{
  "encoder_arch": "resnet_bottleneck",
  "decoder_head_dim": 16,
  "init": "torch_default",
  "gradient_centralization": true
}
Rows from block 6 of the image encoder of a small image captioner, named by matrix and row number. Rows with one number belong to one channel. Each number is 50 + 15 x the weight over its row's rms, rounded and kept within 0 to 99. All counts start at 0.
After each channel's rows are labels from the 100 images, of 14976, where the channel reaches its highest value: "strongest on" is what is common among them; "peak on" is the class under the peak. Only what is clearly more common there than usual is listed. The data: made-up road signs on poles. In brackets: how many of the 100.
# convs1: 3x3 conv (encoder.blocks.6.convs.1.weight, 96x96x3x3, each kernel summed), inputs 0-47
# convs2: expand pointwise conv (encoder.blocks.6.convs.2.weight, 384x96x1x1, transposed), outputs 0-54

convs1.50:50 50 50 50 49 99 56 43 50 50 50 50 51 80 55 50 50 50 50 50 50 50 49 87 48 50 50 50 50 50 50 50 50 50 49 50 51 53 51 50 58 50 50 50 50 50 50 50
convs2.50:47 00 50 50 50 50 50 50 52 50 50 50 50 50 50 50 50 76 50 50 35 50 50 84 52 10 50 50 50 50 50 50 50 49 45 50 50 50 50 50 50 50 50 50 47 50 50 58 50 47 46 50 31 53 50
strongest on: 20 (42); star (27)
peak on: face (69)

convs1.70:50 50 50 50 50 35 26 89 50 50 49 48 50 15 16 50 50 50 50 50 50 50 50 62 39 50 50 50 50 50 50 50 50 50 50 50 50 50 50 50 77 50 50 50 50 50 50 50
convs2.70:25 37 50 50 50 50 50 50 52 50 50 50 50 50 50 51 50 49 47 50 94 50 50 59 46 60 46 50 50 50 50 50 51 50 56 50 50 73 50 50 50 50 50 50 49 51 50 99 51 50 56 50 51 51 50
strongest on: black face (38); 10 (33)
peak on: face (61); symbol (27)

convs1.85:50 50 50 50 50 48 40 32 50 48 51 51 49 23 26 50 50 50 50 49 50 52 50 30 55 49 50 50 50 49 50 50 50 50 50 50 50 49 50 50 00 50 51 50 50 50 50 50
convs2.85:99 99 49 50 50 50 50 50 44 50 50 50 50 50 49 52 50 50 50 50 47 50 50 00 58 83 45 50 50 50 50 50 50 51 50 50 51 49 50 50 50 50 50 50 41 65 50 45 44 51 61 50 47 08 50
strongest on: white face (41)
peak on: face (56); symbol (29)

convs1.28:51 50 50 50 50 17 47 30 50 50 50 50 50 37 82 50 50 50 50 50 50 50 50 80 46 50 50 50 50 50 50 50 50 50 50 50 50 51 50 50 38 50 50 49 50 50 50 50
convs2.28:54 52 50 50 50 50 50 50 50 50 50 50 50 50 50 50 50 02 50 50 58 50 50 35 48 41 48 50 50 50 50 50 50 50 55 50 50 50 50 50 50 50 50 50 50 29 50 30 49 49 57 50 43 60 50
strongest on: arrow up (44); red face (26)
peak on: face (95)

convs1.9:50 50 50 50 50 37 00 54 50 48 50 47 50 24 40 50 50 50 50 50 50 50 50 99 54 50 50 50 50 50 50 50 50 50 50 50 52 49 50 50 00 50 49 50 50 50 50 50
convs2.9:00 06 50 50 50 50 50 50 37 50 50 50 50 50 50 47 50 51 50 50 51 50 50 54 52 50 50 50 50 50 50 50 49 49 48 50 50 50 50 50 50 50 50 50 50 41 50 47 49 50 56 50 62 44 50
strongest on: 20 (64); black face (34)
peak on: face (96)

convs1.4:49 50 50 50 50 41 44 15 50 50 50 50 50 43 53 50 50 50 50 51 50 50 50 62 51 50 50 50 50 50 50 50 50 50 50 50 50 50 50 50 99 50 49 51 50 50 50 50
convs2.4:62 45 50 50 50 50 50 50 45 50 50 50 50 50 50 50 50 48 50 51 54 50 50 50 49 62 50 50 50 50 50 50 50 50 50 50 50 49 50 50 50 50 50 50 48 54 50 47 50 49 49 50 50 50 50
strongest on: black rim (68); white face (54)
peak on: face (50); rim (28)

convs1.61:50 50 50 50 50 99 26 25 50 54 51 50 50 50 41 50 51 50 50 52 50 48 50 00 55 50 50 50 50 50 50 50 50 50 50 50 46 51 50 50 56 50 50 50 50 50 50 50
convs2.61:51 00 53 50 50 50 50 50 57 50 50 50 50 50 51 54 50 77 50 50 63 50 50 47 52 22 51 50 50 50 50 50 49 48 56 50 51 44 50 50 50 50 50 50 57 48 50 38 54 50 50 50 78 97 50
strongest on: star (53); black face (34)
peak on: face (92)

convs1.1:50 50 50 50 50 38 63 37 50 50 50 51 50 57 26 50 50 50 50 50 50 50 50 38 50 50 50 50 50 50 50 50 50 50 50 50 49 49 50 50 29 50 52 50 50 50 50 50
convs2.1:51 43 50 50 50 50 53 50 55 50 50 50 50 50 51 45 50 52 50 50 18 50 50 24 50 30 53 50 50 50 50 49 52 51 52 50 50 46 50 50 50 50 50 50 55 47 50 99 50 50 51 50 50 50 50
strongest on: white face (33); arrow up (29)
peak on: face (61); symbol (28)

convs1.81:50 50 50 50 50 99 53 52 50 50 50 50 50 40 48 50 50 50 50 50 50 50 50 51 46 50 50 50 50 50 50 50 50 50 50 50 50 50 50 50 45 50 50 50 50 50 50 50
convs2.81:49 39 50 50 50 50 49 50 46 50 50 50 50 50 50 50 50 93 50 50 77 50 50 64 49 52 50 50 50 50 50 50 50 50 46 50 50 56 50 50 50 50 50 50 54 51 50 65 50 50 47 50 49 50 50
strongest on: hexagon sign (67)
peak on: rim (79)

convs1.45:50 50 50 50 50 78 66 42 50 50 51 49 50 37 95 50 50 50 50 50 50 50 50 59 39 50 50 50 50 50 50 50 50 50 50 50 61 48 50 50 70 50 49 50 50 50 50 50
convs2.45:54 50 51 50 50 50 50 50 47 50 50 50 50 50 50 51 50 54 50 50 65 50 50 06 53 61 49 50 50 50 50 50 50 50 34 50 46 38 50 50 50 50 50 50 49 55 50 56 47 50 56 50 50 38 50
strongest on: white rim (34); black face (31)
peak on: face (50)

convs1.83:50 50 50 50 50 21 15 14 50 50 50 51 50 28 99 50 50 50 50 50 50 50 50 38 56 50 50 50 50 50 50 50 50 50 50 50 47 50 50 50 45 50 50 50 50 50 50 50
convs2.83:72 24 50 50 50 50 50 50 55 50 50 50 50 50 50 50 50 50 50 50 35 50 50 59 57 88 50 50 50 50 50 50 50 52 47 50 50 36 50 50 50 50 50 50 47 40 50 89 52 44 51 50 64 58 50
strongest on: arrow up (43); white face (41)
peak on: face (72); symbol (26)

convs1.37:51 50 50 50 50 59 63 38 50 50 50 50 50 43 34 50 50 50 50 51 50 50 50 43 50 50 50 50 50 50 50 50 50 50 50 50 50 49 50 50 99 50 50 50 50 50 50 50
convs2.37:51 51 50 50 50 50 50 50 46 50 50 50 50 50 50 50 50 54 50 50 49 50 50 64 50 41 50 50 50 50 50 50 50 50 49 50 50 54 50 50 50 50 50 50 50 29 50 42 49 50 54 50 51 59 50
strongest on: black rim (58); white face (51)
peak on: face (70)

convs1.31:50 50 50 50 50 39 50 36 50 49 49 50 50 60 63 50 50 50 50 50 50 49 51 94 48 50 50 50 50 50 50 50 50 50 50 50 67 50 50 50 36 50 49 50 50 50 50 50
convs2.31:38 62 45 50 50 50 51 50 49 50 50 50 50 50 50 50 50 07 50 50 99 50 50 53 51 42 57 50 50 50 50 51 50 49 48 50 52 52 50 50 50 50 50 50 51 50 50 22 51 48 38 50 95 54 50
strongest on: white rim (45)
peak on: rim (28)

convs1.53:50 50 50 50 50 99 52 56 50 49 50 50 50 04 63 50 50 50 50 50 50 49 50 14 70 50 50 50 50 50 50 50 50 50 50 49 50 50 50 50 81 50 50 50 50 50 50 50
convs2.53:58 50 50 50 50 50 50 50 16 50 50 50 50 50 50 50 50 99 50 50 77 50 50 99 52 34 50 50 50 50 50 50 51 50 47 50 50 43 50 50 50 50 50 50 46 50 50 99 50 50 48 50 50 51 50
strongest on: hexagon sign (48); white face (31)
peak on: face (51)

convs1.12:51 50 50 50 50 20 77 48 51 47 51 51 50 38 79 50 50 50 50 50 50 51 50 41 53 50 50 50 50 50 50 50 50 50 50 50 52 50 50 50 37 50 50 50 50 49 50 50
convs2.12:81 46 50 50 50 50 51 50 46 50 50 50 50 50 47 47 50 37 70 50 29 50 50 51 51 63 50 50 50 50 50 50 52 48 49 50 49 64 50 50 50 50 50 50 57 85 50 70 44 61 60 50 43 52 50
strongest on: 30 (36)
peak on: face (90)

convs1.54:50 50 50 50 50 28 47 44 50 50 50 50 50 47 51 50 50 50 50 50 50 50 50 54 47 50 50 50 50 50 50 50 50 50 50 50 50 50 50 50 79 50 51 50 50 50 50 50
convs2.54:64 85 50 50 50 50 50 50 34 50 50 50 50 50 50 50 50 51 50 50 41 50 50 46 51 26 50 50 50 50 50 50 50 50 47 50 50 47 50 50 50 50 50 50 53 46 50 43 50 53 36 50 50 50 50
strongest on: 30 (65)
peak on: symbol (50); face (49)

convs1.66:50 50 50 50 50 41 57 44 50 50 50 50 50 45 99 50 50 50 50 50 50 50 50 53 54 50 50 50 50 50 50 50 50 50 50 50 52 50 50 50 55 50 50 50 50 50 50 50
convs2.66:53 30 50 50 50 50 48 50 37 50 50 50 50 50 51 48 50 56 50 50 80 50 50 60 32 30 46 50 50 50 50 50 50 49 62 50 50 52 50 50 50 50 50 50 49 60 50 58 49 50 51 50 53 49 50
strongest on: arrow left (91)
peak on: face (64); symbol (36)

convs1.82:50 50 50 50 49 24 22 94 49 50 50 50 50 34 43 50 50 50 50 50 50 51 50 00 42 50 50 50 50 49 50 50 51 50 50 51 52 50 50 50 52 50 50 51 50 50 50 50
convs2.82:99 00 51 50 50 50 50 50 52 50 50 50 50 50 51 44 50 81 45 51 58 50 50 34 33 43 64 50 50 50 50 49 51 47 59 50 50 87 50 50 50 50 50 50 44 02 50 52 53 35 48 50 50 16 50
strongest on: white face (42)
peak on: symbol (65)

convs1.14:50 50 50 50 50 92 40 81 50 50 50 50 50 83 99 50 50 50 50 51 50 50 50 44 47 50 50 50 50 50 50 50 50 50 50 50 56 50 50 50 42 50 52 49 50 50 50 50
convs2.14:59 51 50 50 50 50 50 50 63 50 50 50 50 50 50 50 50 48 50 50 69 50 50 14 47 50 50 50 50 50 50 50 50 50 41 50 50 52 50 50 50 50 50 50 47 51 50 49 49 50 50 50 52 48 50
strongest on: star (35)
peak on: symbol (47)

convs1.11:50 50 50 50 50 76 46 44 50 51 49 50 50 60 00 50 50 50 50 50 50 51 50 75 47 50 50 50 50 50 50 50 50 50 50 50 56 50 50 50 57 50 49 50 50 50 50 50
convs2.11:60 42 50 50 50 50 50 50 59 50 50 50 50 50 50 54 50 64 50 48 37 50 50 53 48 70 56 50 50 50 50 50 50 52 39 50 50 41 50 50 50 50 46 50 67 62 50 46 51 53 56 50 57 55 50
strongest on: black face (33)
peak on: face (84)

convs1.76:50 50 50 50 50 39 43 49 50 50 50 49 50 99 42 50 50 50 50 50 50 49 50 62 51 50 50 50 50 50 50 50 50 50 51 50 50 50 49 50 71 50 50 50 50 50 50 50
convs2.76:45 58 49 50 50 50 50 50 48 50 50 50 50 50 50 50 50 61 50 50 28 50 50 58 41 55 48 50 50 50 50 50 47 50 49 50 50 47 50 50 50 50 53 50 44 54 50 42 49 48 49 50 46 43 50
strongest on: % (57); black face (41)
peak on: face (59); symbol (40)

convs1.52:50 50 50 50 50 99 56 36 50 50 50 50 51 99 44 50 50 50 50 48 50 47 50 99 56 50 50 50 50 50 50 50 50 50 50 50 48 49 49 50 54 50 50 50 50 50 50 50
convs2.52:00 55 49 50 50 50 50 50 37 50 50 50 50 50 50 50 50 99 50 50 01 50 50 39 34 85 50 50 50 50 50 50 51 51 47 50 59 62 50 50 50 50 57 50 54 70 50 40 50 50 56 50 32 78 50
strongest on: white face (40); arrow up (33)
peak on: face (57); symbol (37)

convs1.67:50 50 50 50 49 21 58 34 50 50 50 49 50 72 40 50 50 50 50 50 50 48 50 74 49 50 50 50 50 50 51 50 50 50 51 50 55 49 49 50 61 50 51 49 50 50 50 50
convs2.67:59 47 49 50 50 50 51 50 32 50 50 50 50 50 51 51 50 49 54 47 42 50 50 47 72 96 49 50 50 50 50 50 51 50 73 50 41 64 50 50 50 49 50 50 37 32 50 65 51 50 66 50 45 46 50
strongest on: black face (38); % (28)
peak on: face (81)

convs1.46:50 50 50 50 50 39 28 54 50 50 50 48 50 46 30 50 50 50 50 50 50 50 50 99 50 50 50 50 50 50 50 50 50 50 50 50 50 50 47 50 43 50 49 50 50 50 50 50
convs2.46:00 69 49 50 50 50 51 50 67 50 50 50 50 50 50 50 50 76 50 50 45 50 50 49 45 50 50 50 50 50 50 50 50 50 43 50 50 65 50 50 50 50 49 50 37 74 50 00 45 56 49 50 52 45 50
strongest on: 20 (68); black face (37)
peak on: symbol (51); face (49)

convs1.64:50 50 50 50 50 25 43 50 50 50 50 52 51 36 51 50 50 50 50 50 50 52 50 31 46 50 50 50 50 50 50 50 50 50 50 50 50 51 50 50 32 50 50 50 50 50 50 50
convs2.64:31 99 50 50 50 50 48 50 47 50 50 50 50 50 51 49 50 53 50 51 48 50 50 49 44 59 51 50 50 50 50 50 50 50 49 50 56 46 50 50 50 50 50 50 50 51 50 99 50 51 53 50 52 39 50
strongest on: 30 (92)
peak on: face (56); symbol (43)

convs1.71:50 50 50 50 50 61 18 89 49 50 51 50 50 68 99 50 50 50 50 49 50 51 50 30 38 50 50 50 50 49 50 50 50 50 50 50 59 50 49 50 20 50 50 50 50 50 50 50
convs2.71:48 99 51 50 50 50 50 50 45 50 50 50 50 50 50 44 50 68 50 50 99 50 50 61 87 43 59 50 50 50 50 50 49 50 33 50 71 41 50 50 50 50 50 50 43 81 50 99 54 48 45 50 65 56 50
strongest on: black face (40); % (36)
peak on: face (60); symbol (39)

convs1.13:50 49 50 50 50 68 55 42 50 49 49 49 50 47 99 50 50 50 50 48 50 51 50 53 48 50 50 50 50 50 50 50 49 50 50 50 51 51 50 50 59 50 50 50 50 50 50 50
convs2.13:75 33 50 50 50 50 50 50 45 50 50 50 50 50 48 51 50 49 50 49 59 50 50 99 34 50 50 50 50 50 50 50 50 48 49 50 50 50 50 50 50 50 50 50 53 43 50 51 51 50 45 50 32 40 50
strongest on: arrow up (62); white face (28)
peak on: face (77)

convs1.47:50 50 50 50 50 41 51 16 50 48 51 51 49 39 99 50 50 50 50 50 50 50 50 62 49 50 50 50 50 50 50 50 50 50 50 50 49 50 50 50 35 50 50 50 50 50 50 50
convs2.47:48 46 51 50 50 50 55 50 23 50 50 50 50 50 50 43 50 69 51 48 22 50 50 99 46 17 54 50 50 50 50 50 51 50 65 50 15 48 50 50 50 50 50 50 47 46 50 49 50 35 42 50 41 54 50
strongest on: arrow left (71); black face (35)
peak on: face (96)

convs1.48:50 50 50 50 50 71 00 54 50 50 51 50 50 64 46 50 50 50 50 51 50 50 49 18 47 50 50 50 50 50 50 50 50 50 50 50 51 50 50 50 24 49 50 50 50 50 50 50
convs2.48:26 49 51 50 50 50 50 50 65 50 50 50 50 50 50 49 50 25 50 50 60 50 50 55 40 45 49 50 50 50 50 50 49 50 60 50 50 72 50 50 50 50 50 50 54 46 50 41 50 49 45 50 34 47 50
strongest on: white rim (40)
peak on: face (56)

convs1.24:50 50 50 50 50 00 39 51 50 45 50 51 49 42 38 50 50 50 50 50 50 49 50 17 54 50 49 50 50 50 50 50 49 50 50 50 58 48 50 50 61 49 51 50 50 50 50 50
convs2.24:58 49 51 50 50 50 51 50 67 50 50 50 50 50 48 51 50 48 50 50 01 50 50 47 39 41 50 50 50 50 50 50 50 50 15 50 59 60 50 50 50 50 50 50 55 51 50 46 51 50 42 50 73 84 50
strongest on: black face (36); P (26)
peak on: face (93)

convs1.2:50 50 50 50 50 33 67 68 50 50 50 50 50 50 40 50 50 50 50 50 50 51 50 52 53 50 50 50 50 50 50 50 50 50 50 50 51 50 50 50 50 50 50 51 50 50 50 50
convs2.2:46 27 50 50 50 50 50 50 99 50 50 50 50 50 50 50 50 44 50 50 43 50 50 54 46 50 50 50 50 50 50 50 50 50 50 50 50 54 50 50 50 50 50 50 50 53 50 57 50 50 52 50 48 50 50
strongest on: white rim (74); black face (60)
peak on: face (93)

convs1.94:50 50 50 50 51 70 77 19 50 51 51 49 49 36 20 50 50 50 50 50 50 52 50 55 35 50 50 50 50 50 50 49 50 50 50 50 48 50 50 50 53 50 51 50 50 50 50 50
convs2.94:48 63 52 50 50 50 51 50 58 50 50 50 50 50 50 52 50 55 50 50 30 50 50 56 51 86 50 49 50 50 50 49 49 50 54 50 33 46 50 50 50 50 50 50 41 99 50 53 51 52 46 50 83 97 50
strongest on: black face (30); 50 (28)
peak on: face (58); symbol (42)

convs1.62:50 49 50 50 50 43 16 52 50 49 51 51 51 16 99 50 50 50 50 50 50 50 50 75 40 51 50 49 50 50 50 50 50 50 50 50 56 50 50 50 60 50 51 50 50 50 50 49
convs2.62:64 46 51 50 50 50 50 50 51 50 50 50 50 50 50 45 50 63 51 49 33 50 50 79 71 18 60 51 50 50 50 50 50 52 44 50 34 40 50 50 50 50 50 50 77 55 50 06 56 53 46 50 56 52 50
strongest on: arrow left (40); white face (39)
peak on: face (47); symbol (42)

convs1.60:50 50 50 50 50 99 40 48 50 53 50 50 50 18 40 50 50 50 50 51 50 51 50 99 56 50 50 50 50 50 50 50 49 50 50 50 50 50 49 50 21 50 49 50 50 50 50 49
convs2.60:00 33 50 50 50 50 50 50 61 50 50 50 50 50 50 55 50 99 51 50 48 50 50 57 52 70 47 50 50 50 50 50 50 51 48 50 50 50 50 50 50 50 50 50 56 82 50 31 50 50 50 50 55 17 50
strongest on: 20 (76); black face (33)
peak on: face (77)

convs1.77:50 50 50 50 50 69 80 61 50 51 50 51 51 99 99 50 50 50 50 50 50 50 50 99 50 50 50 50 50 50 50 50 50 50 49 50 51 50 49 51 59 50 49 50 50 50 50 50
convs2.77:00 36 50 50 50 50 48 50 84 50 50 50 50 50 56 50 50 24 50 49 60 50 50 65 25 05 47 50 50 50 50 50 50 50 58 50 50 48 50 49 50 50 50 50 34 60 50 42 50 55 49 50 50 79 50
strongest on: 20 (43); arrow up (28)
peak on: face (82)

convs1.43:49 50 50 50 50 72 32 08 49 50 50 50 50 81 99 50 49 50 50 49 50 50 50 75 60 50 49 51 50 51 50 50 50 50 50 50 51 51 50 50 24 50 51 49 50 50 50 50
convs2.43:37 40 50 50 50 50 50 50 57 50 50 50 50 50 48 51 50 50 50 50 21 50 50 38 54 54 50 50 50 50 50 50 47 50 55 50 50 40 50 50 50 50 57 50 58 56 50 22 50 45 23 50 52 99 50
strongest on: arrow up (93); black face (27)
peak on: symbol (74)

convs1.89:50 50 50 50 50 99 60 56 50 49 50 50 50 53 98 50 50 50 50 52 50 50 50 16 48 50 50 50 50 50 50 50 50 50 50 50 51 50 50 50 30 50 50 50 50 50 50 50
convs2.89:22 47 50 50 50 50 50 50 55 50 50 50 50 50 49 50 50 99 50 50 38 50 50 06 47 57 50 50 50 50 50 50 50 50 50 50 41 56 50 50 50 50 50 50 50 48 50 58 49 51 47 50 15 49 50
strongest on: heart (34); white face (26)
peak on: face (57); rim (27)

convs1.56:50 50 50 50 50 36 51 99 50 50 50 50 50 38 66 50 50 50 50 50 50 50 50 50 51 50 50 50 50 50 50 50 50 50 50 50 49 50 50 50 48 50 50 50 50 50 50 50
convs2.56:50 44 50 50 50 50 50 50 51 50 50 50 50 50 50 50 50 34 50 50 60 50 50 50 50 54 50 50 50 50 50 50 50 50 50 50 50 50 50 50 50 50 50 50 51 47 50 47 50 50 50 50 51 49 50
strongest on: white face (32); yellow face (26)
peak on: face (100)

convs1.79:50 50 50 50 50 28 22 49 50 49 50 49 51 61 23 50 50 50 50 49 50 47 51 47 63 50 49 50 50 51 50 49 52 49 50 50 50 49 48 50 91 50 50 50 50 50 50 50
convs2.79:40 00 49 50 50 50 48 50 56 50 50 50 50 50 49 50 50 77 49 50 99 50 50 11 76 39 51 50 50 50 50 50 49 50 43 50 50 21 50 50 50 50 50 50 96 66 50 84 50 55 66 50 67 55 50
strongest on: % (36); white face (27)
peak on: face (84)

convs1.80:50 50 50 50 50 51 35 36 50 50 50 50 49 09 18 50 50 50 50 51 50 50 50 28 54 50 49 50 50 50 50 51 50 50 50 50 41 51 50 50 39 51 51 51 50 50 50 50
convs2.80:49 21 49 50 50 50 51 50 69 50 50 50 50 50 50 54 50 33 65 50 85 50 50 45 50 26 54 50 50 50 50 50 50 54 51 50 50 35 50 50 50 50 50 50 34 20 50 37 49 50 45 50 48 05 50
strongest on: heart (54)
peak on: symbol (64)

convs1.55:50 50 50 50 50 51 53 56 50 50 50 50 51 42 47 50 50 50 50 51 51 50 50 47 49 50 50 50 50 50 50 50 50 50 50 50 50 49 50 50 99 50 50 49 50 50 50 50
convs2.55:78 54 50 50 50 50 50 50 37 50 50 50 50 50 50 50 50 52 50 50 63 50 50 34 53 52 50 50 50 50 50 50 50 50 53 50 50 50 50 50 50 50 50 50 50 54 50 37 48 48 52 50 50 50 50
strongest on: black rim (56); white face (51)
peak on: face (63)

convs1.32:50 49 50 50 50 74 99 40 50 48 50 50 50 44 19 50 50 49 50 49 50 50 50 37 55 50 50 50 50 50 50 50 50 50 50 50 65 50 49 50 99 52 51 50 50 51 50 50
convs2.32:68 99 50 50 50 50 46 50 53 50 50 50 50 50 55 36 50 54 51 51 28 50 50 32 55 39 51 50 50 50 50 50 50 49 11 50 49 48 50 50 50 50 50 50 40 65 50 00 39 50 39 50 58 48 50
strongest on: white face (38)
peak on: symbol (56)

convs1.6:50 50 50 50 50 54 00 34 50 53 51 50 50 36 99 50 50 50 50 50 49 49 50 99 60 51 50 49 50 51 49 50 50 51 49 49 44 47 49 50 51 50 50 51 50 49 50 50
convs2.6:52 59 50 50 50 50 50 50 46 50 50 50 50 50 47 50 50 60 50 49 57 50 50 68 18 57 49 50 50 50 50 50 50 50 58 50 48 50 50 50 50 50 50 50 19 46 50 73 47 38 38 50 50 19 50
strongest on: 30 (28); white face (25)
peak on: face (75)

convs1.44:50 48 50 50 50 29 04 27 50 46 50 48 52 56 13 50 50 50 51 50 50 49 49 13 52 49 50 51 50 50 50 50 50 51 50 50 49 50 47 50 28 50 53 51 50 49 50 50
convs2.44:54 42 52 50 50 50 50 50 11 50 50 50 50 50 52 50 50 51 46 50 24 50 50 48 52 78 50 50 50 50 50 50 56 50 54 50 64 60 50 50 50 50 50 50 51 35 50 99 48 54 51 50 59 49 50
strongest on: % (39); black face (35)
peak on: face (95)

convs1.27:50 50 50 50 50 16 39 01 50 50 50 50 50 00 99 50 50 51 50 50 50 50 50 65 38 50 50 51 50 50 51 50 50 50 50 50 56 50 49 50 44 50 51 50 51 50 50 50
convs2.27:40 54 50 50 50 50 49 50 61 50 50 50 50 50 50 50 50 47 50 50 58 50 50 51 56 70 50 50 50 50 50 50 51 50 45 50 50 53 50 50 50 50 50 50 56 58 50 68 50 53 50 50 46 46 50
strongest on: arrow up (34); black face (33)
peak on: face (59)

convs1.25:50 50 50 50 50 06 75 68 50 51 50 50 50 70 53 50 50 50 50 50 50 56 50 41 50 50 50 50 50 50 50 50 50 50 50 50 46 51 50 50 36 50 50 51 49 50 50 50
convs2.25:40 68 50 50 50 50 49 50 42 50 50 50 50 50 50 51 50 52 50 50 46 50 50 00 46 41 50 50 50 50 50 50 50 50 35 50 50 55 50 50 50 50 50 50 46 48 50 00 52 50 56 50 55 51 50
strongest on: black face (41); white face (26)
peak on: symbol (50); face (50)

convs1.29:50 50 50 50 49 48 37 18 50 50 50 50 50 20 99 50 50 50 50 50 50 49 50 70 57 50 49 50 50 50 50 50 50 50 50 50 49 50 50 50 54 50 50 50 50 50 50 50
convs2.29:61 57 50 50 50 50 50 50 45 50 50 50 50 50 51 50 50 77 51 50 41 50 50 62 48 30 49 50 50 50 50 50 50 50 45 50 50 47 50 50 50 50 50 50 50 50 50 50 49 53 46 50 48 48 50
strongest on: heart (41); arrow up (28)
peak on: face (79)